A small rotation predictor, trained from scratch.
Model: 3.36M parameters, 24-pixel images, arch resnet_bottleneck, norm batchnorm, activation celu, depths [3, 3, 3], widths [192, 384, 768].
Data: trained on rendered scenes of toy objects such as cars, trees, mugs and chairs, 97500 training examples, 29.1 epochs.
Rows from block 5, named by matrix and row number. Each number is 200 + 40 x the weight over its row's rms, rounded and kept within 0 to 999. All counts start at 0. After the name is the row's rms in percent of the matrix's.
# fc2: squeeze-excite expand (model.blocks.5.se.fc2.weight, 384x48), inputs 0-47
fc2.244,125,180,146,206,192,223,174,246,223,287,147,176,200,223,158,196,148,177,238,232,211,189,228,183,221,274,228,222,243,269,213,246,185,117,118,209,164,155,197,244,242,239,196,217,287,231,191,242,198
fc2.245,077,228,202,202,210,249,189,177,175,214,221,161,255,231,180,233,222,209,183,152,211,227,224,270,260,242,251,275,186,208,268,269,276,254,216,192,183,306,238,226,231,238,187,177,124,200,194,195,217
fc2.246,085,240,226,181,196,149,151,289,159,204,240,187,217,225,154,160,239,226,105,165,221,253,225,186,163,183,210,205,234,170,200,195,180,169,208,222,161,166,258,225,90,135,204,262,238,193,228,184,162
fc2.247,076,174,202,221,207,221,243,107,215,245,227,162,204,247,208,222,187,233,257,159,177,168,197,153,155,211,214,101,245,220,177,255,223,164,161,201,157,138,214,178,204,252,194,180,224,246,122,289,203
fc2.248,092,182,173,172,208,170,201,164,163,223,198,183,193,273,192,239,152,148,207,191,143,127,265,189,170,211,229,186,224,279,170,164,202,170,156,218,240,113,181,193,214,291,217,279,252,235,243,193,232
fc2.249,117,212,207,209,188,163,203,127,210,153,245,184,218,260,257,236,182,149,180,157,104,198,201,194,193,177,223,237,246,252,105,156,199,170,182,215,218,151,186,114,254,262,181,170,197,213,234,252,191
fc2.250,162,229,171,228,206,237,152,299,266,228,245,170,259,148,192,194,229,240,137,174,196,239,140,206,212,166,203,206,178,185,224,224,277,238,171,206,137,246,190,225,250,181,210,136,113,218,196,173,213
fc2.251,068,134,151,120,229,169,205,270,200,197,200,178,151,186,168,215,175,190,207,262,154,211,213,197,216,242,158,194,250,218,110,162,164,149,154,217,285,216,207,182,182,230,194,97,173,234,160,190,197
fc2.252,125,195,213,243,216,186,248,216,179,228,250,152,257,225,204,130,238,158,184,185,251,249,144,285,232,221,192,180,184,156,159,142,180,232,148,213,174,235,159,203,203,82,195,188,149,184,151,233,174
fc2.253,091,169,187,212,198,238,233,200,259,243,210,202,190,227,221,210,217,153,182,209,231,164,231,266,245,242,184,303,208,202,199,218,200,243,209,201,233,269,178,170,264,295,215,229,170,211,75,207,228
fc2.254,085,198,232,219,184,142,179,231,239,228,201,234,158,234,142,291,273,168,206,179,182,200,189,252,180,218,232,170,269,187,244,232,254,204,221,205,128,174,246,198,218,228,204,118,222,163,128,230,131
fc2.255,117,122,271,185,207,166,204,181,189,130,174,191,259,242,216,162,228,247,182,286,165,140,187,228,223,198,203,198,134,197,189,167,297,203,219,220,259,223,274,210,168,235,197,262,199,162,173,207,178
fc2.256,065,215,191,244,197,217,214,181,215,193,167,135,112,82,179,227,222,179,200,208,282,222,212,118,225,179,169,202,219,270,230,232,160,128,209,186,145,228,211,211,213,161,190,141,174,188,161,247,191
fc2.257,080,188,259,294,183,218,263,210,278,260,170,234,214,159,236,223,190,181,177,180,287,203,227,185,167,213,194,290,204,154,206,211,202,200,253,211,255,210,230,223,202,296,205,183,205,177,137,198,232
fc2.258,053,203,204,224,191,225,194,205,115,201,204,161,230,226,90,183,188,210,136,225,151,243,198,92,166,192,158,183,271,217,172,213,146,193,184,213,230,81,210,189,178,168,185,196,173,198,203,213,172
fc2.259,085,196,197,291,211,212,184,222,209,233,156,182,155,189,206,225,171,113,149,160,214,202,274,189,248,206,206,232,256,209,197,250,159,217,140,230,200,200,180,242,275,272,205,103,195,185,157,208,250
fc2.260,084,210,225,279,189,252,194,144,207,158,164,129,194,228,208,159,243,113,230,176,229,153,150,210,280,138,207,209,206,201,116,190,183,254,151,175,196,183,228,206,135,202,201,244,177,211,134,212,180
fc2.261,091,273,214,122,206,222,268,206,214,203,258,304,240,267,208,238,170,214,226,169,254,167,242,199,170,196,226,263,239,213,228,267,149,156,217,236,213,236,163,201,157,185,210,233,216,191,241,249,173
fc2.262,065,169,179,188,192,200,189,234,176,293,216,150,117,209,114,209,201,182,177,231,200,162,223,215,173,221,258,221,219,225,280,159,142,143,269,219,192,243,139,186,186,173,200,174,197,150,163,246,138
fc2.263,079,241,191,142,205,153,184,168,253,285,223,171,166,225,162,286,212,194,253,140,164,193,268,232,196,224,236,202,279,239,175,204,152,209,136,195,205,131,168,224,149,205,206,197,156,229,226,250,172
fc2.264,128,149,191,114,197,160,171,236,218,113,191,238,203,220,232,158,200,223,143,166,195,171,170,212,242,121,218,233,114,192,197,208,248,229,292,197,225,241,200,185,166,190,201,219,149,170,131,193,251
fc2.265,062,210,179,229,201,195,232,194,257,204,229,151,170,207,193,169,148,197,208,216,226,183,152,217,223,201,189,169,236,199,142,233,190,163,202,256,113,169,198,191,250,70,214,162,151,238,178,86,196
fc2.266,149,169,217,146,203,111,129,234,266,220,156,254,214,236,147,197,167,232,169,177,217,266,241,175,174,291,262,224,204,240,197,188,241,124,230,193,172,194,242,211,178,214,220,255,238,187,217,237,213
fc2.267,102,173,177,176,201,185,234,248,231,238,172,180,158,254,208,200,196,199,285,200,210,124,176,212,291,303,225,251,179,175,179,232,219,125,167,188,214,166,236,205,209,300,189,183,233,200,184,253,208
fc2.268,087,137,167,181,201,221,181,223,182,250,230,153,252,268,114,194,228,275,168,261,242,219,111,246,200,195,202,228,161,216,201,221,216,274,171,200,160,189,136,163,204,229,195,204,202,238,132,204,152
fc2.269,114,166,226,201,208,217,225,240,195,229,222,196,239,220,232,267,222,195,209,214,144,184,136,158,216,239,265,202,250,278,171,155,225,247,176,196,206,142,204,212,290,309,197,171,192,214,278,224,162
fc2.270,103,180,198,126,202,170,216,246,275,122,231,180,244,271,183,253,178,197,184,191,270,240,130,226,179,196,215,248,226,190,203,236,313,186,241,202,172,166,202,224,186,240,195,180,164,195,177,267,227
fc2.271,102,213,227,203,206,245,230,271,171,202,228,171,178,190,153,139,199,154,214,191,195,169,129,291,164,217,174,206,160,182,117,186,174,230,126,197,208,184,176,177,139,81,212,226,230,206,155,216,190
fc2.272,127,238,236,173,196,169,192,228,258,277,257,194,257,225,210,278,272,233,222,176,204,171,193,217,199,226,280,252,247,260,69,206,222,207,184,193,195,165,197,149,213,205,199,225,211,217,221,235,191
fc2.273,086,237,211,245,211,284,215,274,213,178,189,203,185,228,172,235,169,218,219,229,193,110,206,127,230,189,269,219,196,210,235,250,238,174,227,199,114,197,173,274,154,279,178,154,208,218,215,225,246
fc2.274,083,257,198,187,210,207,180,209,226,203,268,136,190,225,186,248,261,216,204,226,181,211,259,154,271,193,216,252,220,242,128,221,159,232,147,184,230,161,113,229,219,303,206,235,223,175,202,236,155
fc2.275,073,193,204,207,194,197,252,142,140,168,176,174,269,155,235,210,151,179,235,212,248,179,236,142,201,211,237,188,143,214,207,172,231,107,110,190,256,210,233,250,174,254,215,183,181,188,267,273,198
fc2.276,110,229,237,169,188,176,155,253,243,244,228,220,221,278,173,263,117,204,242,244,185,164,218,186,163,242,224,224,278,228,201,230,170,155,140,200,258,148,236,186,160,282,195,187,254,179,207,214,235
fc2.277,046,158,166,186,196,146,203,263,244,144,129,168,218,230,229,215,200,214,179,121,200,175,236,185,236,159,180,161,169,234,182,189,233,231,203,186,139,290,141,205,219,155,192,145,214,151,161,219,103
fc2.278,083,188,216,199,185,190,223,200,216,199,277,204,238,226,257,235,186,161,256,194,299,128,142,237,230,176,223,180,242,173,229,291,151,164,229,185,264,251,173,218,163,260,190,217,245,192,212,244,246
fc2.279,060,120,226,206,193,191,232,164,233,225,215,176,165,209,185,172,205,169,254,224,99,145,271,191,212,226,193,206,239,254,170,232,128,137,177,184,241,122,196,195,229,286,220,155,205,202,196,255,174
fc2.280,093,248,145,234,219,146,257,161,171,182,167,194,120,212,134,234,184,193,259,149,169,193,171,225,280,287,253,223,228,211,206,231,168,165,218,167,180,244,191,251,239,258,198,184,234,196,245,218,248
fc2.281,078,236,214,183,215,184,151,227,230,160,109,228,196,196,176,237,167,166,215,251,153,245,129,197,159,171,265,160,214,193,207,162,135,139,103,210,176,154,209,162,187,163,216,167,170,191,190,254,129
fc2.282,115,170,178,206,200,123,234,174,230,218,203,255,213,277,179,210,248,170,271,199,181,186,268,202,229,258,179,211,280,253,171,213,171,165,207,196,218,128,265,277,197,275,202,185,213,241,227,226,164
fc2.283,096,155,129,224,213,209,179,251,285,192,184,123,284,263,225,214,233,186,120,235,142,250,239,210,137,231,156,210,168,208,205,199,222,231,249,181,198,240,198,222,192,166,196,195,186,268,144,221,196
fc2.284,094,244,223,151,194,189,215,260,219,192,218,179,212,215,190,225,220,204,170,158,163,266,230,235,202,235,205,291,314,212,142,199,184,198,218,205,179,183,237,209,286,296,198,230,151,143,158,169,214
fc2.285,126,214,201,185,202,177,201,212,245,267,237,246,164,194,182,244,209,167,300,226,213,226,215,217,185,266,241,177,289,260,209,209,169,173,161,210,219,131,180,257,302,258,186,189,231,205,177,253,198
fc2.286,070,238,161,215,184,240,203,195,209,195,191,175,151,260,139,181,128,165,252,231,152,161,260,177,305,198,210,294,195,216,209,260,165,137,206,210,257,211,208,229,231,275,200,176,177,214,171,185,195
fc2.287,098,178,218,170,207,200,149,151,151,192,164,215,232,162,228,149,150,189,170,277,245,142,212,117,229,172,135,109,178,213,239,192,268,244,229,214,185,181,150,214,265,215,194,239,220,164,157,182,167
fc2.288,099,264,193,205,204,254,245,178,162,185,220,186,181,207,244,198,168,154,228,190,142,228,217,154,230,218,241,241,208,140,168,131,178,158,169,192,212,77,167,238,221,308,214,238,243,169,211,189,206
fc2.289,097,178,223,220,210,151,271,187,95,245,218,179,197,216,253,166,237,173,163,211,229,185,144,238,202,226,189,252,170,150,165,245,126,211,139,174,295,142,230,166,173,219,158,231,207,222,194,169,186
fc2.290,108,209,227,149,205,190,208,225,232,175,238,242,263,226,209,193,201,220,133,220,202,218,201,218,236,198,188,257,276,207,215,227,278,256,243,191,295,255,251,209,225,266,216,258,244,179,256,166,267
fc2.291,118,233,156,189,207,207,168,279,191,146,212,230,163,66,232,189,165,243,253,146,196,197,223,169,204,178,206,198,91,172,246,249,209,203,258,202,205,201,187,181,137,173,202,218,201,187,247,155,185
fc2.292,109,214,277,189,196,257,178,216,309,252,191,161,160,240,166,237,231,193,167,224,223,187,226,264,209,258,256,247,170,228,228,176,231,193,201,210,216,203,319,213,157,226,193,232,214,242,240,241,202
fc2.293,118,213,234,271,192,209,171,169,242,258,172,244,145,204,201,210,178,262,273,216,247,197,274,191,182,194,204,167,233,230,234,228,145,165,214,166,224,203,251,206,207,346,183,228,212,199,223,233,238
fc2.294,087,200,197,233,209,232,265,198,182,198,227,150,228,213,198,220,181,245,170,214,202,241,237,195,187,176,207,235,148,234,305,143,276,254,259,211,152,280,135,252,202,288,192,183,209,181,218,241,191
fc2.295,060,194,193,112,181,212,167,171,197,147,189,169,129,263,194,211,228,193,190,150,156,190,171,181,205,220,181,182,238,253,232,127,128,148,193,188,161,144,226,145,155,303,182,173,213,169,183,255,175
fc2.296,068,202,180,155,213,200,198,180,277,328,177,223,202,199,190,225,181,190,155,249,173,269,230,205,171,238,250,211,210,274,304,233,201,213,231,247,129,218,191,256,222,178,211,233,197,187,168,178,219
fc2.297,071,222,213,158,213,110,173,188,255,187,164,220,186,261,204,166,130,155,172,214,210,199,195,189,252,252,191,143,267,224,158,203,226,95,212,180,134,145,181,189,213,252,184,219,163,159,170,233,148
fc2.298,073,204,249,185,204,144,164,263,244,257,196,256,142,139,208,200,233,182,227,194,204,249,179,221,199,197,277,261,277,176,213,173,239,249,224,181,277,191,210,212,238,298,194,246,196,225,224,183,156
fc2.299,071,236,186,168,199,136,249,207,172,177,198,210,217,222,197,188,296,170,240,118,249,204,235,191,238,145,199,230,244,267,235,234,190,180,226,216,180,280,262,131,223,242,213,239,204,233,151,266,223
fc2.300,074,162,232,100,208,207,163,220,239,190,178,179,228,165,250,228,103,189,249,195,268,267,248,207,286,237,244,237,179,215,203,213,254,195,227,165,170,204,226,246,183,110,197,205,194,201,212,165,193
fc2.301,119,217,171,240,204,221,177,144,199,270,187,224,226,201,160,232,93,224,254,195,217,248,243,162,167,252,287,183,205,220,210,183,243,244,215,203,219,194,193,204,218,300,195,228,254,207,279,250,183
fc2.302,097,248,196,192,202,191,198,230,244,205,185,156,190,228,171,218,138,187,211,136,154,192,115,179,181,265,151,249,228,179,179,120,155,156,114,202,202,181,157,133,176,227,223,140,199,220,118,170,182
fc2.303,078,212,231,154,199,204,195,189,165,147,228,159,196,177,137,225,164,214,192,191,252,172,172,233,244,192,186,160,110,238,93,106,217,217,194,231,168,173,146,184,233,158,189,198,157,196,128,258,168
fc2.304,111,132,187,200,202,212,236,175,209,256,174,210,202,219,226,176,230,217,238,219,202,235,185,225,211,223,191,221,273,208,126,123,217,212,184,215,302,216,192,122,288,266,202,171,220,216,259,245,135
fc2.305,090,146,187,218,208,206,225,151,172,190,150,190,237,142,284,205,238,226,251,229,184,261,205,174,245,157,220,130,188,286,222,233,223,162,211,202,176,193,249,223,200,201,210,219,223,233,197,222,65
fc2.306,098,173,262,221,219,282,170,188,144,177,232,171,170,192,199,217,318,259,201,200,121,194,219,209,216,205,181,222,183,185,188,141,248,271,268,222,260,178,176,173,196,189,191,239,220,188,125,172,232
fc2.307,120,278,175,237,199,134,122,191,199,242,137,214,181,155,165,256,207,230,217,221,259,229,203,181,188,308,270,216,154,225,182,211,179,247,210,203,212,173,288,220,221,206,205,141,235,172,209,194,169
fc2.308,101,203,187,179,183,251,169,205,223,192,173,135,225,126,126,198,200,227,102,231,257,250,111,235,162,186,197,226,209,195,254,247,194,236,262,222,154,227,224,218,130,219,229,188,201,233,208,142,238
fc2.309,104,205,228,129,208,190,196,274,203,182,175,256,226,208,219,171,247,183,189,224,218,230,171,144,206,171,194,172,145,196,288,295,190,303,236,245,189,238,219,200,260,212,209,162,164,199,197,117,210
fc2.310,069,167,175,175,209,212,250,220,187,106,197,286,205,167,194,167,180,256,210,248,247,198,166,188,113,198,217,217,155,227,250,231,270,216,240,168,194,277,180,213,131,178,187,215,249,140,219,188,150
fc2.311,096,216,218,266,199,155,158,199,209,279,176,143,175,118,231,223,132,230,174,227,168,231,231,141,215,284,198,234,241,214,250,228,225,118,198,197,144,228,176,218,189,177,201,133,164,222,221,207,149
fc2.312,072,159,172,104,212,166,211,254,181,183,158,281,159,284,204,198,196,208,232,247,189,181,232,246,163,190,168,164,268,229,251,233,116,196,163,194,218,135,266,168,216,222,203,178,192,157,187,227,171
fc2.313,092,218,161,217,205,201,284,222,214,180,128,194,155,269,208,243,215,222,218,177,158,183,324,171,189,247,166,259,208,202,224,172,220,243,233,187,249,224,169,219,259,268,200,152,257,192,226,157,186
fc2.314,066,190,128,154,188,164,228,246,290,249,222,187,216,228,206,215,178,135,172,244,154,230,171,225,274,204,210,194,284,270,124,167,215,195,159,216,211,136,169,153,238,211,200,238,171,187,197,155,186
fc2.315,060,268,164,175,194,267,210,247,236,182,161,137,118,244,175,232,221,238,223,239,278,223,267,178,231,178,161,277,206,290,240,232,214,189,176,169,220,219,210,232,211,181,196,156,202,203,265,212,207
fc2.316,070,107,220,178,209,225,252,197,228,172,186,166,167,217,184,225,229,203,228,95,188,178,177,204,139,171,183,263,160,171,193,166,184,193,164,222,229,228,215,212,178,175,186,153,266,178,74,136,211
fc2.317,101,266,169,317,192,271,192,191,217,200,216,257,224,190,215,215,217,189,183,188,235,181,310,237,188,257,221,226,216,255,166,212,191,153,178,189,177,184,221,246,242,264,194,155,229,211,263,165,247
fc2.318,050,226,205,248,195,174,231,148,217,215,232,183,225,190,227,158,187,129,235,204,182,154,201,183,151,203,230,219,257,183,188,234,261,284,287,209,239,188,242,231,143,170,207,243,180,185,210,320,150
fc2.319,069,170,255,170,207,252,186,209,296,174,152,229,167,169,227,135,212,249,186,225,228,223,146,177,215,149,186,210,195,234,193,232,243,226,293,180,150,210,265,220,214,196,214,236,97,243,192,163,236
fc2.320,068,237,180,331,207,230,183,248,246,268,248,135,191,194,129,139,233,158,189,207,210,230,234,163,218,222,145,225,172,222,145,223,241,190,226,160,179,236,198,242,162,223,225,222,200,139,203,205,242
fc2.321,061,217,231,168,219,168,192,260,262,275,148,125,213,232,149,205,133,160,208,250,254,214,281,158,149,224,123,247,220,145,177,219,178,136,184,224,223,183,228,199,180,139,195,214,209,224,204,187,185
fc2.322,146,172,187,166,203,230,268,183,229,110,243,253,232,165,232,194,209,235,150,183,257,150,171,210,86,150,147,174,165,171,211,182,200,195,188,205,249,238,166,192,132,134,189,204,152,206,203,162,235
fc2.323,059,146,198,171,192,181,196,202,170,201,186,219,188,246,250,185,216,267,124,263,187,211,122,196,220,237,153,223,168,219,202,255,285,140,220,281,174,179,182,255,215,179,213,244,225,158,255,220,273
fc2.324,096,181,263,229,206,206,239,223,178,207,287,118,178,156,247,226,229,250,178,182,137,234,142,225,250,164,178,222,184,241,208,259,183,259,180,200,181,223,164,128,185,241,197,175,174,185,103,206,165
fc2.325,236,194,207,260,202,171,244,201,162,149,232,140,208,260,194,151,249,166,193,188,214,212,97,258,199,226,152,219,172,171,138,137,180,277,161,198,248,197,180,213,208,87,195,214,205,197,189,195,176
fc2.326,182,214,237,194,202,172,188,217,240,267,178,267,143,186,152,240,184,242,218,220,165,172,243,176,198,287,257,185,234,243,190,221,130,129,147,198,187,224,211,203,227,330,198,172,172,225,202,214,212
fc2.327,109,207,175,223,209,258,248,276,225,247,156,107,189,239,206,252,206,205,181,164,187,255,215,224,188,242,198,245,180,218,248,225,229,223,266,193,197,244,178,242,275,294,183,157,180,270,222,177,217
fc2.328,093,227,180,175,212,265,226,237,214,229,203,185,171,281,263,254,118,207,263,177,164,171,265,162,217,222,218,229,265,225,156,173,146,177,221,163,211,102,156,230,250,206,197,177,170,199,223,216,243
fc2.329,064,164,265,266,207,232,213,171,306,206,200,174,158,253,236,197,228,166,143,181,173,122,237,222,196,243,273,201,291,232,228,202,170,156,200,196,205,198,226,197,226,220,196,228,163,221,127,245,227
fc2.330,073,226,219,243,199,172,200,170,173,208,175,116,272,218,253,208,216,140,151,292,165,166,198,187,271,181,143,256,159,217,167,268,220,228,220,218,230,166,223,164,184,272,194,221,177,213,151,261,185
fc2.331,101,179,270,220,192,246,247,251,244,200,207,165,214,213,241,217,255,220,236,211,217,190,250,299,223,224,208,255,263,180,284,249,231,242,246,189,206,238,311,210,224,228,199,238,169,208,204,199,184
fc2.332,115,258,199,179,186,163,154,202,228,233,191,252,223,129,217,199,185,239,233,220,185,242,292,151,174,257,225,172,279,238,182,282,157,207,223,208,199,168,271,194,178,275,198,152,268,201,184,206,226
fc2.333,141,210,222,231,194,171,182,198,133,244,226,151,234,277,203,172,270,185,156,228,163,253,87,273,235,213,146,212,192,152,147,164,197,258,189,211,198,204,210,193,162,108,195,220,200,187,177,225,186
fc2.334,097,194,145,232,189,212,242,193,207,201,265,224,134,232,148,258,180,170,219,209,181,188,214,223,157,236,180,258,209,257,103,229,157,173,128,205,225,223,157,192,219,217,202,170,209,201,156,327,216
fc2.335,076,103,223,206,206,179,212,207,260,132,151,215,296,211,187,153,242,221,202,125,221,204,223,192,188,165,179,234,157,185,184,133,250,189,129,179,184,229,230,185,181,212,186,261,212,178,182,190,104
fc2.336,108,230,163,174,194,199,145,220,178,222,145,131,251,161,165,208,166,265,247,152,281,281,226,167,186,256,237,163,236,192,201,192,268,272,182,213,160,226,189,229,211,244,199,155,140,243,180,184,184
fc2.337,073,198,209,177,185,165,235,232,278,191,180,200,247,208,225,202,154,223,200,296,211,167,240,290,208,242,233,210,221,239,240,307,256,175,195,185,148,229,271,203,171,116,175,223,184,190,204,214,199
fc2.338,089,187,208,252,205,256,224,259,211,225,169,151,148,252,151,180,154,155,267,197,242,217,224,227,219,236,232,293,183,192,220,221,169,215,180,257,162,211,233,264,268,143,180,146,176,229,257,236,171
fc2.339,114,251,206,274,187,251,146,235,132,219,211,232,177,211,247,224,176,221,254,213,224,226,177,146,178,267,203,267,210,142,276,194,191,206,261,185,255,204,221,233,214,270,182,219,171,207,276,241,246
fc2.340,097,186,207,226,186,156,220,212,264,229,158,229,237,166,212,279,220,201,184,237,239,181,313,214,255,231,210,155,240,272,220,206,183,225,227,172,201,178,229,277,237,270,188,218,222,224,241,285,205
fc2.341,098,198,181,221,206,196,217,157,248,229,201,207,291,249,219,191,211,165,261,189,205,234,251,180,223,229,230,218,239,295,165,252,204,157,239,174,224,154,214,219,233,235,182,196,281,182,266,308,183
fc2.342,126,211,218,217,197,180,199,230,226,197,196,172,146,201,180,184,255,165,240,257,188,217,200,208,253,320,193,214,271,216,225,243,117,257,113,183,226,180,242,251,287,215,198,215,205,231,207,157,176
fc2.343,091,216,228,150,194,168,250,124,205,206,210,245,261,241,222,204,282,210,203,282,225,209,108,240,184,188,190,189,223,225,207,231,236,221,141,213,246,271,208,116,202,213,198,259,154,209,178,243,167
fc2.344,073,196,144,262,190,193,247,186,197,224,190,209,170,225,242,258,128,256,178,168,182,264,284,219,187,242,248,184,183,271,151,215,177,234,225,214,233,151,175,148,295,232,186,176,219,237,197,242,155
fc2.345,082,183,250,167,201,166,164,234,176,158,199,200,240,177,159,167,168,236,78,236,257,250,140,199,233,204,188,225,195,196,216,243,267,202,276,228,186,230,219,192,134,206,220,193,195,225,95,166,210
fc2.346,096,123,149,134,195,126,171,192,150,196,217,208,217,154,229,217,175,230,212,223,217,215,236,154,283,278,171,179,231,228,250,221,194,197,235,217,190,195,237,208,278,269,214,202,223,198,281,193,269
fc2.347,083,191,188,205,203,230,242,219,229,294,196,217,180,138,195,251,157,192,254,201,256,189,228,235,200,284,239,279,261,249,132,155,112,178,242,202,183,208,184,201,210,250,195,145,162,183,185,216,217
fc2.348,113,199,204,273,203,147,227,177,242,235,227,176,219,229,212,263,157,193,250,220,215,197,212,203,187,287,232,235,227,191,190,189,131,224,255,199,255,146,187,230,251,297,205,191,275,179,282,234,192
fc2.349,092,114,188,241,208,215,218,222,228,203,178,200,280,223,221,209,156,144,228,218,182,242,179,201,219,233,203,291,223,241,216,239,181,220,209,220,274,224,219,198,281,309,187,165,270,227,234,229,191
fc2.350,076,177,173,231,200,161,253,167,257,250,186,182,230,205,167,201,227,198,204,141,185,265,221,189,187,231,222,281,247,247,287,169,257,212,257,191,273,272,195,217,263,224,194,249,260,179,200,237,220
fc2.351,089,261,253,192,194,230,204,138,222,228,153,175,206,211,140,268,197,169,182,214,187,125,208,212,238,190,248,154,235,217,170,207,137,137,146,190,204,130,137,266,174,222,185,192,155,205,171,265,266
fc2.352,105,230,134,238,202,161,259,243,222,183,169,132,188,202,160,246,216,132,211,148,207,199,167,217,263,188,227,268,171,209,253,201,121,144,208,186,222,212,277,146,260,240,203,268,209,191,226,196,173
fc2.353,077,134,203,123,192,167,148,172,207,186,217,178,208,192,238,190,257,226,265,238,338,190,155,145,240,204,153,176,179,195,254,186,250,251,201,206,174,193,247,229,194,189,190,131,200,174,216,216,151
fc2.354,062,193,199,152,210,212,268,218,156,168,155,191,219,212,277,123,150,220,177,206,221,256,202,185,242,192,244,197,131,164,278,184,203,282,279,200,160,225,218,189,300,232,216,186,182,216,220,217,191
fc2.355,097,188,180,152,207,205,164,206,245,228,218,191,174,239,159,155,170,172,165,212,184,194,252,182,252,281,206,219,289,217,193,173,218,158,163,197,210,194,187,224,274,339,225,160,278,180,204,199,179
fc2.356,086,160,174,177,216,242,166,282,235,160,239,198,144,236,153,223,195,155,196,204,249,248,256,256,183,221,224,301,187,237,201,220,187,195,303,194,223,233,274,191,187,179,185,199,224,134,249,191,198
fc2.357,086,160,171,208,210,187,196,190,258,233,218,223,282,231,207,288,238,169,249,195,141,158,266,209,177,198,231,152,165,218,210,227,276,273,250,220,229,194,145,244,248,224,202,213,257,240,259,169,180
fc2.358,099,193,214,169,215,212,243,110,256,227,180,231,217,132,187,214,260,217,134,295,192,155,162,191,216,168,169,261,224,238,182,248,161,162,213,218,145,240,218,239,216,304,218,207,225,208,220,196,176
fc2.359,121,207,199,199,201,226,189,102,183,205,156,228,210,239,244,223,191,172,253,165,206,186,244,161,262,222,230,208,273,238,184,194,173,100,205,202,184,158,179,210,251,313,205,193,253,165,174,268,215
fc2.360,087,138,221,163,215,112,203,174,215,198,247,201,219,231,180,157,233,180,214,171,253,200,245,284,185,223,217,261,241,272,174,240,217,215,216,203,223,249,270,225,162,293,208,248,188,136,198,156,177
fc2.361,069,189,117,122,194,191,163,205,241,183,222,205,239,218,172,212,136,201,142,148,178,129,222,227,168,212,168,262,247,237,104,153,207,193,198,206,272,236,183,152,210,216,188,248,226,181,141,167,236
fc2.362,111,192,184,218,196,223,166,258,263,229,261,159,234,224,199,197,229,251,176,249,267,281,180,193,180,251,206,183,163,190,257,280,271,240,228,197,154,259,175,183,184,147,196,123,211,199,237,194,154
fc2.363,071,168,243,198,217,171,186,161,180,240,158,154,138,176,90,198,194,228,145,285,232,201,119,136,276,210,157,198,209,258,137,194,213,207,182,185,186,179,217,205,158,220,195,201,227,129,220,226,210
fc2.364,082,164,201,280,204,204,248,147,186,138,224,179,173,209,248,204,180,223,269,225,197,181,212,187,169,191,158,315,215,219,177,190,237,278,268,207,208,192,218,256,227,179,212,269,236,227,113,182,207
fc2.365,057,248,214,224,220,288,192,272,222,253,199,245,225,112,168,230,172,219,205,271,182,234,95,220,108,210,221,240,174,151,163,188,189,219,170,193,226,188,214,176,206,189,189,227,135,223,200,177,231
fc2.366,236,221,200,213,202,188,192,210,130,222,212,154,217,256,239,128,231,161,227,174,209,238,140,265,218,265,203,220,142,167,116,120,227,252,161,201,201,148,206,198,270,114,187,207,234,187,214,206,179
fc2.367,065,170,189,192,203,205,260,154,181,169,107,181,152,210,230,224,260,134,224,162,210,165,178,239,242,233,134,221,214,242,239,165,187,199,209,234,223,281,188,232,237,236,176,146,207,140,107,234,170
fc2.368,123,213,173,221,193,186,217,186,252,269,200,242,185,217,194,312,194,212,206,188,186,177,302,173,198,277,232,219,277,200,192,279,153,182,174,188,209,203,213,216,188,298,200,129,212,213,216,226,176
fc2.369,076,162,238,186,186,245,159,198,228,240,208,145,175,167,227,232,241,147,247,265,155,176,122,223,167,188,202,229,190,214,219,162,130,202,143,197,205,160,276,88,261,243,211,216,234,193,165,203,199
fc2.370,084,172,208,259,197,166,201,209,182,184,187,188,177,185,185,108,208,228,241,242,208,151,204,198,266,295,151,249,253,264,231,223,168,218,253,218,268,164,259,243,232,199,184,242,163,147,194,188,265
fc2.371,097,219,168,164,196,196,188,210,211,151,168,177,235,163,262,214,184,281,159,132,152,283,124,211,140,248,225,226,165,250,197,169,215,246,256,193,157,278,159,170,214,172,180,180,183,224,180,179,140
fc2.372,123,233,230,163,195,192,214,261,187,191,265,191,221,129,230,207,225,235,184,214,230,188,129,241,195,172,174,165,133,97,203,175,181,211,215,198,204,272,198,200,132,106,202,251,125,215,165,188,227
fc2.373,048,160,214,171,212,230,238,242,265,139,219,256,248,204,211,194,199,184,164,214,182,215,190,212,143,196,204,222,240,265,193,262,183,205,245,196,204,272,139,257,215,238,211,151,133,201,140,95,153
fc2.374,063,191,204,236,193,193,213,213,225,198,257,177,197,183,140,206,101,197,201,227,197,228,237,179,142,293,164,243,213,171,177,224,202,181,167,165,265,227,255,175,207,208,235,236,323,184,255,165,150
fc2.375,103,210,223,198,204,252,202,253,165,184,221,177,265,239,218,162,267,239,119,208,230,180,137,198,201,130,220,269,108,239,160,237,296,213,232,191,179,187,216,174,212,150,197,191,144,208,172,211,229
fc2.376,087,224,168,233,199,216,223,213,179,196,146,144,245,254,186,240,158,182,166,130,265,172,221,156,228,239,141,272,213,206,251,182,247,252,183,184,203,227,136,191,261,115,186,163,198,255,176,225,257
fc2.377,101,189,143,125,217,165,216,151,182,159,142,188,209,254,267,263,190,173,185,165,191,170,152,245,215,174,193,217,161,187,173,185,316,218,230,199,250,250,256,188,179,146,190,271,196,181,241,240,207
fc2.378,077,154,192,225,211,199,182,112,201,255,153,129,245,215,155,202,231,181,215,179,175,141,151,148,196,212,128,187,213,234,206,220,286,167,176,218,155,199,149,203,272,202,192,163,164,252,127,249,177
fc2.379,073,161,223,222,198,254,200,123,195,282,280,203,156,157,173,206,196,232,198,268,256,214,238,182,193,178,186,217,180,171,152,144,178,324,206,210,216,166,215,209,188,217,220,135,234,191,193,130,180